A small audio frame classifier, trained from scratch: batches of 128.
Rows from block 2 of a small audio frame classifier, named by matrix and row number. Rows with one number belong to one neuron. Each number is 500 + 25 x the weight over its row's rms, rounded and kept within 0 to 999. All counts start at 0. Numbers have three digits each.
After each neuron's rows are labels from the 100 clips, of 14976, where the neuron reaches its highest value: "top examples" is what is common among them. Only what is clearly more common there than usual is listed. The data: melodies that start on their tonic, played by one synthesised instrument.
# fc1: MLP up (model.blocks.2.mlp.fc1.weight, 960x160), inputs 0-159
# fc2: MLP down (model.blocks.2.mlp.fc2.weight, 160x960, transposed), outputs 0-159

fc1.87:499504423464505503494540456429547489515549541480490490516473498455479495499493460525493514509462508478480492509514509534513506512479539544516554501521489494468477513479509524439500495502513480475497493485519507512481483521551488483522538519496468487539486518536516515499513500520484463499504501537482487487491500518526480477510520508459568514524502490473474513502502495481489485531495495501481536501465524517443498512492497524525449504488476479498478567530487489515507538493499462
fc2.87:526529450549521498495552533525489504521557443523487508485475508504441489507468528476538535488531457492513511484499480500474493490523458531551513484494507509519539510519525544502499518523495501525506489504472515497543547472486531523514480525520494497493513507508501520522479483505462542521485478480515505505516527482524540494528543504474505520511501482475526494492482513560479470470510524482511483470457485514471510508549473505510505481476534502502541440439506466500483496489486507
top examples: the note F

fc1.334:448461474503521500524530474513486443450522481501523500481558503552508492541536495503541471515498496478495519498498496507495517479453494476493495433459480483504487482494516481489510519494485495503561524517516486506465492522517503482514523547487519512475507530493512449515470498508480487523532491442500524447512535558483508528533475494525506482418490493452493492554511523502488511531514515510489516509471522500460492515489472517503481496462508474499505514512513491518499535521488495
fc2.334:508555546518502488455494525497501487501518490527489505532515470479527506500544487515515490512531518470468476515506511522512453530535472488526514533475502545453441538486468511525517503475495543468544509503460483492500510511513505484482469455508503499483499510513484514510526535524499515476517505483523463485497552552536530561533500504474482480501516488497464488486450440485565449492485518514515471497483491482505489517490494544504510481471511512509511486454511485486518491473467481
top examples: mains hum

fc1.602:535490482515481441476500467501483550506494471505524498486474506509480498523516496512494487591541501506502488479520521491518491466492498486505499494507496501475521486517475453518505504487508528469487484493543512463490497497504480441524500500481480492469456508485501497518536471489512503489518475483607520466483498514484503532514493446505471482477514487448514526572503525480504466521498478503482505489468532500490505490489447478500515499460512508465486503516533485551540523511520471
fc2.602:534516480478480516487471541508468507479503498472504454472528522517445506490453488492519494578531508526472525473549451504496460508498509480463534450494492511487509504484498500501511535501476498515508468504545475483512498513474515553463506497504478513486518512514510477528500468505489468470493480499530510529521443459535495511492488490485521495511554502522506509498450477500442512533521466503552481531474470484530513467523471461513522505522486498494491501513487525492528457498462473
top examples: the note G; white noise

fc1.308:519491481440457508529495510488436478515505478503492497471508454531512507505508492527491495486497531527518506500490456511553485489509453513470512511481520490456453518500514454521508497492514511510505509507504512488498524527553477517481511430498481517500492504507506523539508485504525498503541495502523493493518505479469464536548423480513521489503503469481492520512501572475521498500470460481485508529471503522508449478486467517468513505493560501452471482465525523485482474475510520
fc2.308:501513509461542488498519500527525518500483558456501495455473453468484502506498492504505506495490499495472500536536515503482509479525487535482480515507517504523499492491523477464499490522518504523481455534489509486455514496527533448522502460481492491502487484509491507526467515525506488550483519515526512497473487477480465462517558499513483504487464483504475464485447519490492514474508476507448532517464492523477506510512512550495463537413520551467521473511497471440470536497496488
top examples: the note A#

fc1.175:519484467502491526512541498504494507514455504499502488488537490525463445465464456534479493517517493529488496504472484497511489469458508495523490470474491464490531476518521447496489509494517527550481538484497511469479510457554541528503532535506491487517512471498527502527509494514471523512493496514544493453563492525510486509472513481489503502504533514513490488506494499509474470533450485493490537496490553514479499523481423474518438474478469521484493557502518494538499484500505533
fc2.175:535486500514476488488523511512471562509513528463517474560545525485493500492476490545490527503426517516504480508499499534492513498476492495484470492501461491534514475501443539497467507501533517525495477544554523538494495492485498497491500541497513483497492527497563549535501542516560527479526488499518531521489488508511507520483482508471483454493512483489534452457478501498497501500508487495512463530486509472496523501478515521522576473478530496516513456473472502510487492488484492
top examples: sine tone; oboe-like

fc1.107:482487476474516442488525499499454491505548489518489522491495497486482530461490518517520524488495472488477481498462504576464466518450522524533430492509552494524519479501533530443477511500530536481486515437544505500489512505500468513484491511505456475519516508545505515527522525495508494500516478521499488523527534525471479461486521537478457492437464490471471486504449510529503475521471492511475514518522521488505487484528508488505487496498487510467479509515525515506475524476521496
fc2.107:503503546520483498500507477490516505518537502497538518512465481525489505528500474465492456443468463500495510531485536464536478535517537510498502508528492497529480473491528503505523531491532469550474478517483459489519543457480471484487490472461502487524487491497520503491493481467499447507483450473493521514526511492491500503455521510523507518540476482529511463518554519495485498526506483479497535537540468503501512461469539486514502561500515549474508477542486512493524498488519432
top examples: the note F; reverberation; bell-like

fc1.23:500506479487502499486517497475500500484532509483515522482500488494471484442472500487497516498474496509493517501506478467491477460475530499489504519468510510490550495496599524489502504496493499491483481540533486512518518515511518478495555515509455479520541481491530507486534499507495424490463506523543494537519508525434451521497502492494462502477483477511459447503498489531470491523490502447502496507501472531511516477511463459498499546529489513512435485546506524492493486491536537
fc2.23:529437489533453535480490515471490460549509478525446503525463515518485495501507455536506490475429492472491490521516488488494500480512466499491510481497523495486519522532474481520506454489527452482510553476465509509478508471503499530494491490483484499487468499491517500482541509455523480472448486488471451501478486501501520526488514505513562508461462464538485486489475473524522498465528487483507514516518463510512514466478530516527501514456472476500488570506493486512509498495530500
top examples: bass guitar-like

fc1.116:499569489526517521518490498476475556478511519546543482476514508538475480510497456505502511513498469511522484555519492473537533482497484471501518553500513485416549487472520490469504467510518458520521437510496483514496452515490507478535504473424525520520516529451499470486523508487491517503475490526497484526479523505497508503523460493475531524493468494499527497502468492508514497484539510488510498554510497501503503504471489510519523514456491498514501476521530521513501536507497539
fc2.116:509482519471521468468513556503547509470495537524492487511534499479531525551448515527533502520534515514502458543502491574512510489508495505480537464497476457487522501492558481492500508504498490488512503504484498502496519466460490481446525496493537491495464546520549504456488491453476496474530505480510499509470516463505489460502477498484497543475535490502510498497490538556465524487477490478514493507497505481493505517500471506485490483515471521456494509497485472530485557450501536
top examples: the note G

fc1.426:507484501528500489523510494461476527502485521504485442480481495505505477545484518502512535506518483478506507484492476511520475488466487488443540569525512496475537447520490484472490540499513495500490521493526513451488482528551477457471512520464485514520506488450508519490539496515491527481508515476500492459523472520513507525510486486507467522498562483520484529485496523534499470546524527516443537499488495462463506517459499452559478501484468499515505532486483464466497496468515521
fc2.426:527454477563523459472524518471484521488483455503476510481529555529492491503513479491506523509496506518506494518478535488445550521491496522441499478534523568514506520464487504486481466465507527464530510491477477515470499486517505484506520479512529517508519526515464534494546493486525502501514499481491494509507534501482455478499503508509537524451472525502430509515479510524522534501494483506534460466517444469495484495524488495464489465514508470501474502482536532530483500473501471
top examples: staccato; trumpet-like

fc1.352:504478472518471503519499517510474532491511511487509521464525502483458508518524502470502472553498512489526535524499472513507492501491469480485485506456511514490563533492504503496495528538514492501540509419519483491494490440525513497492509492496546480484462504445505452476517478506517540491438495519530465503534494495463467477531510463482492508475521485461518469479506459466510444492501514512460512534515469524505543505474477514485506505507473552501514501502492475502519496442530516
fc2.352:533536515501479497501493527505530526505504522468452508539519506507492502506481537498497467480504469547483550515504472538508503513503477511474516444511542475461525534523513498465498542498475494495454516521421505446512532488474504528485489463545555518491486497496495484536490494518540497545517496498473520496534501511501493493499488477498455539508525473469460465498510466483472504477509510509523519561505496522491497495464497475444514538539531487508500523479505481491460506510519519
top examples: the note D#; the note F; pace: fast; tonic: F

fc1.33:461499491528499500499525475490484486470493504485499476510556478531487523502509455506504526569509491496507531479469499488511500551474514499475501498488462479502486453499525460506489533476492474552491534515522502499513472466534527499507504521521471495485521499509499475488460504502536562471519502478504453457517450506454486503527489480467510507490490482479484498484485474470538507524464550509438537533509569515476483497452506467544532486467492500521516474501528510511493480484480488
fc2.33:532495483514520513524518494491521516467485541504514500498555523504496477522484553484528516541489481514531480504528483540499511532469493538518503529498508501493506480512512487519483523455492544513533537513484531505502506487551536472500495528534473485510525540482515503507571470558507472459513530539541484495494519473517518507500491516496509509515512511490531468455531512532481495561479446516520533525488506469502517491509498498532476474515506455572499513512506486480485518500444526
top examples: mains hum

fc1.171:517489484483494492500499467485484532522476465512491530491493475502561476491486515533499489473491503502515490489531525492504494444518515464471490481478500497469493538485519502491537543509549497529517481534520524500527538482535535501451514491506461483539497495471526529457518483520476481485519497515412428502506488495512463515516484480513436517474532510495542478493505472495477473495494505514529527512557476500497486480498505538563534532465475487508536495498484507488508488474515484
fc2.171:507524511505524541454472471489474470491508481475503477489534482511477487510527481495542482510514489516548499499472494544488493560519465509519510532500508542544499524522484513501508503511464515482504546467512502492511508496486495498489450457547423485457487492540517496534504511519523513488485542484554450494469532510528494513521442504505518518501511514530476443498485485525539477477468499499483506529471511497503507514514508464538506526548530542490468520535494473497487479511508481
top examples: the note G; the note D; tonic: G

fc1.651:503521497530508479512498488466439465531511494515497514478507515474462514490490461563455490538501498478512508489527490499527511472502513506504486457462526500490489522513503474488488510486539507514542494501439518522544497504493536473519530497502497489477468486514487444541492474501515492519491505512530504483491488464490520534558497463476517428482547484489484474501535504487476473502487536443533517492494512486502481503497400495540513492492506502490469507483503513514486541528476517
fc2.651:500510514520468482494528507465476472548503499532484537473471501493525501516503446498507492495473518491512514457516515497514489520533480500505540499536502492508483531490438520475476558514497523518511481529509507522478450511475506547465467474495457520474499490468476545476471510530526484496524510546481516469509529546518482521502565525468522504531519487460519506494507499522496536461571543487529524497525485507492502503521499516463486500488531556477497498488485438508512496499494506
top examples: the note D#; the note C

fc1.42:533520482483497490485495439490548490477526494518479518514560508510513536505512497487519526483464523446468511487513477485457503480454503506498498488489520495483523471493506438505573479454500509503532546494495538509487488470485519522469484513506482503517533506529508509487529490499521509510483435456505508484556492505481484496509513494480510510475560502481451472489519531491520499553491529499494501511488510449479532526498488476517507448450476517513456507507545518498508501478519524
fc2.42:485522490457515461509510552526475519468511543557561531512541509461491507538492513468569508508513495492459442511485505496477495509486477538501491526477463489528501480529534504544544498479489516482522495488501538546503520462491505467526491520508505486547469532498524504531502541484519513512480468501536485532499511519519494532468488532504484549530497539485520542482476506513487505511517458483510507482500514479494497521534453477525522487528505475480527492468453506497498498480493505
top examples: mains hum

fc1.202:496485455518504507485498465482516489457548521533536493499477476515519477500460510493513463524509522486542509504484534482491478509477501525484459489477533492499489484503599485503490468471485493508500504500486496487531535482503504476532519546535487487482513517525507490518519483523513421481462524572503506469480522504502476486496491486470511495498507505512478502527481520524503438506553525494472506514519491489516519450508460528509500552540457525519464496528535519524520492486488520
fc2.202:506517522470524500484488488528485486521492513530492475469453486455505514521484490541510501473462514500474510478491489467530487486520518487481503521489490495502472492509483532533474451511542465492474525505490476514467489478517542480511476553469476503497526499463531503496503546476512490509492470464514499502476498496467418537477501502511528464441456515495533492467441511542515475473505485533495506506502535503508514525496520474480413529449484496507494541509518494512520533483494497
top examples: the note A#; bass guitar-like

fc1.407:474508478518496505550494443471470477501479464499516515476442499474480496537455501484471550512514485486486485504519518500475494455460493513537500542514475490489498495476492499510483535504483465527517478516485491492500601539513536452480498506486484467499518469477539494505512521497512534482518486513477514489507522516500512494528488495498482505458487483502488514592487501501471494508487476495497521528490519513500510512561499502457476517538476473500502530556522528480469492532500470
fc2.407:499477533478512512508542503499461501526480530532480535472495515475454526527502497500485511437551496513465510494537514504498473554506479500487498475469515470497524475492507497514465478518478553463530513492507518468462537511453466480502527499471500492471462456521454479518502507474516532500475461501508544516504515506505455507470498483465499495510455526519528478421477492527508473486485493512482516541518482510525507474494506516447493507497475522471463526517472490445500508503487515
top examples: bass guitar-like

fc1.215:548504496452496530532479446514512478493494524522498496448518526500495504502482515490484530496496530526496499471527485487487460452494523489481493549453551516473495525478516463525495530511482529461498518477538488517522561493522496486438538536495475496506492524551523495463477509481480513501482528511533576481548477489508462481545464491518499523491480474495515493523514517505489502495456495476465514515495498510501479556469518495530502491486497504469506503458500481465471480503510486
fc2.215:485510508499524502517453530516501486495504521502558485545502504511487478513488484548472517465500533479480542492490553524489500456515530481499502502569513490497454486487476466543465494511475552559495495484480542519501427526519491495526525455480536529514494554510497488501538491491501478471466527533457485488515498479537483472534507477504503475488507506511519484557500487485475506519551494506506526503528538466540480495520497521504511477481504522493501529482501500518496540478479513
top examples: the note F; bell-like

fc1.348:472530477502518481501516481475467531490474486558549541492505488489491477507468523517504544506516494508469509500524499508506515469518496488538491485490454494506526532457520527498523503549512512474510513460489480498460557504516483511489504513499514462504486505527564515498474483535504514486481540498466512501488463544512538519501478493466489501515494514471538479441517461495516505513471504492469501526451541449511486540495557536504539451508491493532466512487530527483494490454496480
fc2.348:503509483457468511498545501505481507481537499489498539533522488487466537481516473529510520485469517498498499476448496495523503497509507482504504490507506501502520514492537521514532439511474519505521483496485497540516462493468519478516475537517521439512490495543456536524507526481505508489499490468516478502531511457502506530495471526518486497554495540497484473476531511467515475520457500459502457486513452462482484527534456494511494477484561515551515487496493491491519507577517552
top examples: mains hum

fc1.476:512522479544458539510554497531487507515499505485484514448483544492513482467504483489566494472496528493514482499496471498506453505483464459488494493469482461509499523497463507550503505522487510511517525461507492500503500503542445522468530481476510467461476477492594484496521471493478566499486471504497510476509494509488465474577464489484526499495514462493493492524481493514505474519520479509494523547490468496502483487476474487533500526494477489491504506471502538516475519468490509
fc2.476:517503497514521517510565470488491512505456518523509531504476517501494531499490540514451524494473544480527545501489506469514503530476457543453500504493542501500504505496480482436495526497461509497503523532469485512495531493485570498490496492511480524505502446502511557465485469534463498457475515478518498499512505507506491504514535512475500456511517484469461468533481498456485493482495532531491510527472482527462503488458493498555483473473496502520519539509526527465490484533510458
top examples: the note D#; tonic: D#

fc1.707:510495481507488527488496475451504534496506476504525488451487518523493423528491484529445487476491505458559498461490447474517499465526454486505520521511538527497526509482517522503504470503510529507511521466501498482447465482512544465485487505509509472480477507532503478501512516482520515477455531519513515505473508496486480489511560482488517453468508465454510525494526505484492513533507538450459498520540527516502452500495512500465541508484514512534492522511497524484486512544499531
fc2.707:475520512509547491517498503488504511467496500491492438572468496529542495513501486535485495473460550469487481475482512528504490505544441480484522538491505498495487517524501496478484535519487496524501450518480481456531518505464495543513459470495534540492470464497532484467520489505507520486527509523505489487491479516485483516531516511510544532517535483485507503493526470474527500472549455518501520527477500487515541522501517506492450533441463537498543511513485478487499520487533473
top examples: the note A#; pace: fast; the note F

fc1.290:482548480518499497520500452462492504488483499545484506473505452509488448536494494495523526447502513471498493497511440496488494485441525504508476466477519485521518506496490495504493504479476512546513496522538510469506505530506520487441548497518521490517528576482508535527476493520486475519516487474538504510485500497478489507474497479504467501508504457540487507533524508485494500543543541486471518522532517493503539534489510478457461472504486539475480532511503438481503512451521510
fc2.290:465525511508508524510494493513453505515497492503474456513468528491529490483499507462511489538479491491542491473525500513482534548482493502492525483472525526486461470514525495499478543499476511482424527538484519448520523475534541529470495517495458528489488497488521447491484468525535494478512493494484484464516493519486446450466506521530498496507527485471550476525483463506480507515496507530444500548443496477508542491456502507493488499534515507514514518495510494483511523495488445
top examples: the note D#; marimba-like

fc1.461:501491471514460476533524484486497488477505498523473522516455498508542466497505456482488541479509472475528520461528484501514493507450488510467510474535505495483515526492465543469489549527526533553481532504490509506497532479508490519485510505493488501521497488509474527504513486526500496517487501510527490449535523447500483509544529505505534460482473453514443482506522460518495510491488499438477548536489541490509517526462522496484517492489486467529473566520507463498457465480506493
fc2.461:513499533441499491505487569522537540472531503530498489495509508516525441472512483489517468511541493481498494488526528483483522531514483497528511412469526498490495522503494517472529493522474481479480474447527515463539512516508527527530510490446498504501520467503542497532487500537508524537493534508458495468479494470494505488500505526493500537506502464489479452509523506487524476541509504532485515501469495469502527506521459524467502504521554501499469486535523511489462497487455499
top examples: the note A#

fc1.667:505475478515484460506495486459479429500494491526512498481514499531471469482464478498468495559508519503540485457527512476480480479513488516495488526478471516479483530469489531524523514507529534497484514476477513511513515511534501498525493505482453503542487499464497481478524512529490513481477523488471533491485503494511481509509481502472478449486522489514448467476557538500459531489481535457444533509526514488486488483516526498529481481526433498525478537499494545506465516536503554
fc2.667:444467515472460438518534481495508533464486489528546452517536529521522501458502507499475487497508520504516532498493489500458494491520497507531495466498528499530473505471474494476472518472489515479505467500499491483484468511500487496495444499510543527510531480485528477498434457505530540499472454484504544527489530450505532461500495523523486548523511502491528503542511475488490515498501475480475481503506491476492516502509470496447508509507458522502491491479479477462484530477527433
top examples: the note A#; tonic: D#

fc1.683:490489479436476507566511514439514489491514516504477468500539501513485504512502516482455525489511515434557496538481497508490440494495503529441510508450495486515489504482499500502501486507487508500547528502483477503508570494516473490493502503501497466486511514494507509478523499487494485464509526517473479496467475520492504520530523481478539503483517462467474469537497525502522517536494569509462519489508530501486539556461453534528503538496511492528506500519528498501474506462482488
fc2.683:466512490454514530507524451507523435519526513496481521532496482494476510484544466529480512474564497464486503510518510459510512514531470465494513512492460498544482446491483480527502482520487549469520500500526481544485489490508524503510492494509522467488447527504462494546516533509494509488457519480557499504537500507537521508484528534501534517544521447520516480519492535466516515507471494528498515511511491486506474483505520505523517454481514514477531500560488545510489479523493507
top examples: the note G; pace: fast

fc1.144:475522492498500510514467520474511488480524493538510511515523445499450514522511503492498497482507498512526492533548534441500502477472465466513493505480516481455526518518489470523533501488490510438501521511482497519488520509510424474509529500462477487480509454510494515544531486505521514511496523535511470490468506509510521543545450483470541450489533486509495531485462506472479504503518488516457532480491511500484492480514457514536489554465508500445467473494533520518485525492536514
fc2.144:514486508477473467536462511527535522535498470477493474512467492479433517486483502521520501473513523466506502515511536460517478470511441532511485458485482494518500509496459526492494505574509511469485491530471489452456527484471539547473532494493477506491502494528469513538505505520506495493490484495522556502521508484475458478440520479500498529532489527505502492521512539533511531483489488491502538466493508539537517486508502490516469466505505541430482493490503518479507479504527514
top examples: the note G; white noise; tonic: G

fc1.760:536535490490512489499518463528494497484516505518505502491500468483476484531500461526503508496507508486480482458470494470462519515482479507478492489504469448506518518530474502468480496489522504557488533515528523461471506495547451492547494484528482514537510447459519497484529456537505495498519533505528527476523492507476484497495480483503451474528509516500481484507467464530483544504491509448491538564424488498516510494470480461501486481486467466564501536492505488536482519488509508
fc2.760:486466521496506479474470518533457486517493505495524544501496506472508457484466497487527532493492525502460472493493490455507488503490548491495485461497489519533494487538478527496537447519499552509516448462526574527515495509437485490511533503467488495479487501502515531537519504478506490529507483525490515503495536523445489571485498491462507499492498522480484491496512477485515496536506528464492451479502454490513489515499479502486549526543551514478472481522499478498523533460508506
top examples: the note F; the note A#; pace: fast; tonic: A#

fc1.1:493487494520478492522540490483502491471473501526507487494486504499479545447493467481477514504496528529548519516513528527501480491487522481532535470477490534491506562433498436469511486513540527537506540499510516476499520497507512489535520485488506489526545485493479511492517476503478500477508512471474550459495481497493491491484495468504583542465511499531480493506491470504472475458474508500502531506520479501497482500537420486534528513523490521469463517509517512516523498550523513
fc2.1:473501525514497471475485495486495538497489535534548497496506495512552505488565501461500515519473493516514490507475497517482478460470526486474537496490474485512482484448437563504492511494534510456500511536534520497486480504454483501496472510531482488528497511490519489520475480546492469496527483476492483541466441507518538475485462498522440466487462496475524465470470505543493466462503507541511475524508505529492487532513497507484509527505501524494474532485479504474527497544534504
top examples: sine tone

fc1.185:479513487513505483502486466506496554537529510489521449496559457530525504490525492504442515535474506503456506492518497496488485486480513509477479507512467534475507487480509441519494507491509520496495461474565458497484520485508537476476482538514481513492506478494514518475526484472512528504494491473493524474493485492474523496500491458492486495466545503507511466494463543529482510530460575492498520502512497507460502552485489501473500538439488522500473510474516536515517521554545487
fc2.185:521514457513480502490509472476448425475527516545472499533530468503550490528490492446527484568478492521457483459478507470516529473509488522502485503485516486512534511514508481514484500498509524530521491506553571530488489467489470508464492508511448495506519522501489461454516501511489477528498496529483475505509511537493482519497474483491468472485497483488521539510522488499534527516501499516471498477501520482521509514509537504500545511555492501516507487474494510508553497545510551
top examples: mains hum

fc1.527:494516481485510500487502441460489506496503515509487480483482514507514512532508510479494493484572511520484499457604508485527487484501496487496484553453498495449513499506516502512489487468522503424490518487474486492452513502501551491467545495494503497494499501527494494498495514502477501474528479508558527510503532509518500559516479528501502511492475489523530470498484478513462505485468556471492499490437470492474465495497534483455490495510509531522491507472512470497485473526544479
fc2.527:523492499500477528520498545485520531497488483504473531541486492506412494491465476530494507493500544501508535517512505469547523525494497558463508492515483470410468513527478507473489486502472513505524482509437478493495506482482529500516535522523479483485458510496537488455506520491495508437467507493460481494510486465492501541502529515442507525495526474487511471501486515541508498491496456518503464506548490485501472498506501466513522509533476504515522476506500502509508440501502494
top examples: the note F; the note G

fc1.259:499466485552539497506521456492454524539471535515483483475482482497496504506511509496483502501478497529497500518493479510528505496461506567441514495479495494463521493476494491515468506523481513498506491477495511464470528530504522479529525511521491538508476514522475524506542480493496502559539466530491503415505509531470499489534520481498524503514466452471485515472520519506496485483508509485522494469518503500465471482479453521519535494538472485478476520459488479549466464511564511
fc2.259:495511493477519476504478512477478489481468469531502458492545447506485512487536513482525494512508472493470506502485486542469484500526501548514537500481436479466505524508501498510485465494573506509471459543468501491478507475525467489513511507494498495497481481489515524494557508580517484531473507514487498489544494490505517510492508505453463513444504527461538496492543531485447511474479485503469496518522511481493541506498492508476519513521486495480516467490556486469524507472457530
top examples: sine tone

fc1.399:512488456548484493505482476499463485488509489517500458469510505503466473535503510491473477470561520504522482493491477506507478492464506497541491499505551526496507520471424499502520558480538482525505528489532540508474517535506493493502518513517467462493482469523493530469473473520473546471499513504481533463502493551484476481507490523498527545496502481478489491483507505457475478488499464489506523510481500496485488467457473528487477473498491492457596516501524505538535485481508506
fc2.399:551483446517519501448526522458518440541544497498464549487475516491480475511486484505525479482480506483464488517552505510489464509504473499498532517493505539548513471520514538492457465489523496518484539482502522535490493458455516542500488507477488527501494490527500480503496541447501537530472479494504478450508499513513501512476503483492517464465456492514533506490528462519507499457492488478516512510531483504503511510490534531502513493481472456511522498502489514493582490519520510
top examples: bass guitar-like

fc1.179:502498491503537486517516509518473441460490532511550511488506462475511485458472543444500474510492518494485519408473503496500509469494503515506469470491502520484536503485524488522463509539484499486505518522437435510539525509500533486497510525476520498484485505540532463519513484499537486508512500549472498498506484543511477494510493499513489517491539489478413496495481487476508463481495450483491522512484476511490512517504490469512493482499503452491516503556538508505481508469495508
fc2.179:527534510485488521539509503479482493483508493499527496519564480489511479486513395503490494498498486497489508513499492450500473512500480452481492491453573524511441529478505501498479523531486514498469487500507504491493500509464500500502493542471529502455504497435505495516507510493476538487515492510455529510521508521474484545479531492476538503475499484479584502496474473490503526492492521464474498515475455493563559518491505523507493483500505520492496505510503479517526529500488484
top examples: harpsichord-like

fc1.314:523485475459506529497492466517511566531511515512504522501486505493517511463476478510496488537515455510421495485527549422522508478514488480492450482522499542455491500473488473487509509501488521506493500524536521438503485503492507471488548506470519485493510476502503539485500462510477499477498502461509480489474548512507504533468492490509519514499498496497499482475455450450492480510482527481459527515477514523517483507459502490512494504500486521492514533505522523555511548530503556
fc2.314:495525508476526511515468533533490440505507477484513471511486497500485510512444527520505523511502542499480506488478491493459511477494460494515491486526453492552499482490490494487539448504531515472516509492471503536497472544471567462522534515483487504519460523505525470557507499498482485498495460506537498512511484481529474455473519489493500513511443497511472477512507485522499480444488451507466483460511502529440490515511510495500463532500466504515481473443478520484489517490465527
top examples: the note G; the note F; tonic: G

fc1.195:465443488517496544534533496508508499479490499553503502546509487477521507490508473466482531502495458450459495495505527482448483455504439465476492451493509518480531501487492501514518508531522552520512527489492491493491522490520484512468483537497505480478483450444528520470532495534494491464477443489491467498501479524489506523531477450514508452507503448460491458477522534554478489497492520518513508522517480495496521497473465481495510527503463496476515506536494483486491491493500512
fc2.195:505549469491476569458487506550501460531481488463457481446501437483435488508474549470499499490538472520527499487496465481507483502494451500476518482488500517539524475509509513488492508507514498470483511483512498470503523479519525486485494507495483499445485497575510516516461490517469522511486513468552464494493512516480490515530475486470503493507525464489489455507496476521524508497500509502510512491479519536485472530492515432485494469522521487500488464544495468521513513490522509
top examples: the note G; square lead; tonic: G

fc1.306:484540476509448482516540495497481528487480458507467543487552480508477477469500497516508436522498499468515487503495446525510490506467500497505490479495505520486533518514506502479537498510478517514486554498480513498485494489518547494477523519495478449491455464479498486483535490529447507458463497524499514478501525481493450483513525465480577495481514497533487520467481457546549535515521519510482504515499488544486496503516463479530500517468497479475478517506492546484503523540482517
fc2.306:496502528536503454504478499475518546517521505539510474513525496503476511545500562481503491448472464489464467487529522500503535486465473522517503519466500504474519511518492519469484500537576512484485480517495483496464493505469503517511524498502535470513511511474484514494494505520492508551521475511512534504506464497482502493536538494509530489454493512522476509520487538511503502461532446480488535517532505521511487498447447524467435519495482514446487523502507488523500526476457542
top examples: sine tone

fc1.192:475545486507484433537521507454450490504502497519516510475475469470500491482462507502538461487484526475509539512492494484518493475478522469521496525526483506482513483459531479487497483487530536488458491498530416487533538509518527465510498514502517449523461512493493471456545515515508502473512519499478472487513474514501458502526509478527486531505499481517523493452582490466512524488485477467477516497496512509496495463494477519482506453493499467474516528511511534490518476528528504
fc2.192:478477507500485463508499482560506492512476479473493498500503511471496470497523530534489478520496502501515522517455441508491457489522496491495493523506468509493557536468430492500476514480516543495496529506511431533528489555464518485516475482512478434472534493515459499504494508499514469532482503495512516477491489497533518492505466478512464472541501512489443502448480494486541495506478483486452460487513513505474467540469504464483498501528492520498487524483477494509451464500471503
top examples: sine tone

fc1.732:485499490555464485508502516493544487471508492506485456492511475466467503479502487474492527488506431502493508504485470448441465479503493510482518504500509522521519507476470454520509489492519517541543526498462484430450506495552511492462510483519469486510518492531520490510496498506529489479514474518526489533511499528495475496470493518485506501521493502482514448484525541534484496494465497486509491555498469541488457561487455487570469509495501482478485516531509458514509490490514491
fc2.732:503515505525548517494508447511450451526492488485509506492515519479527526513466489481511475518507471487480526465511494509449488533498483531502508530502458493516518476536514502483505497489510485468447530489475505510537500489551476483505523462502447468514480476469524470514495485493484513463528512486518483511479465516481519499492438485468512505463508554505448505514509485488487496461514456524485460476475461498475513485453529553554547496516495473486519523463484537483513493481515516
top examples: the note D#; tonic: D#

fc1.97:461499489519515475540463468516429515455502473499489519437519502538516451485472467506506520540528460471543497535542475488484505534480513486503460487461516483498512503494479511516483505545485500499513530523488513489460537512504508458508480516506508486513498459527545532540551465496479530503469502498473484491501500522522519506545493454486499482479537466516459519466484494492520506460504504476488534519498536502491542531510500523473486514478474465501483475487556487517493487505480504
fc2.97:507508448479475546555494506474503498522487538472484491474498501497508529478489535525519462510549517483496492474534502507474493503480522490515516479480501501490500482500484469471527507498517471483472530492507487464523504501505464544539465551510487467500507499490498490553489528497503475499458555518483501492527460499457508532453491505522489513454488491458514491520476514539503490580480459512540484508466486506499513499483516557499463493512474446493483565518532529497531490499507504
top examples: staccato; bass guitar-like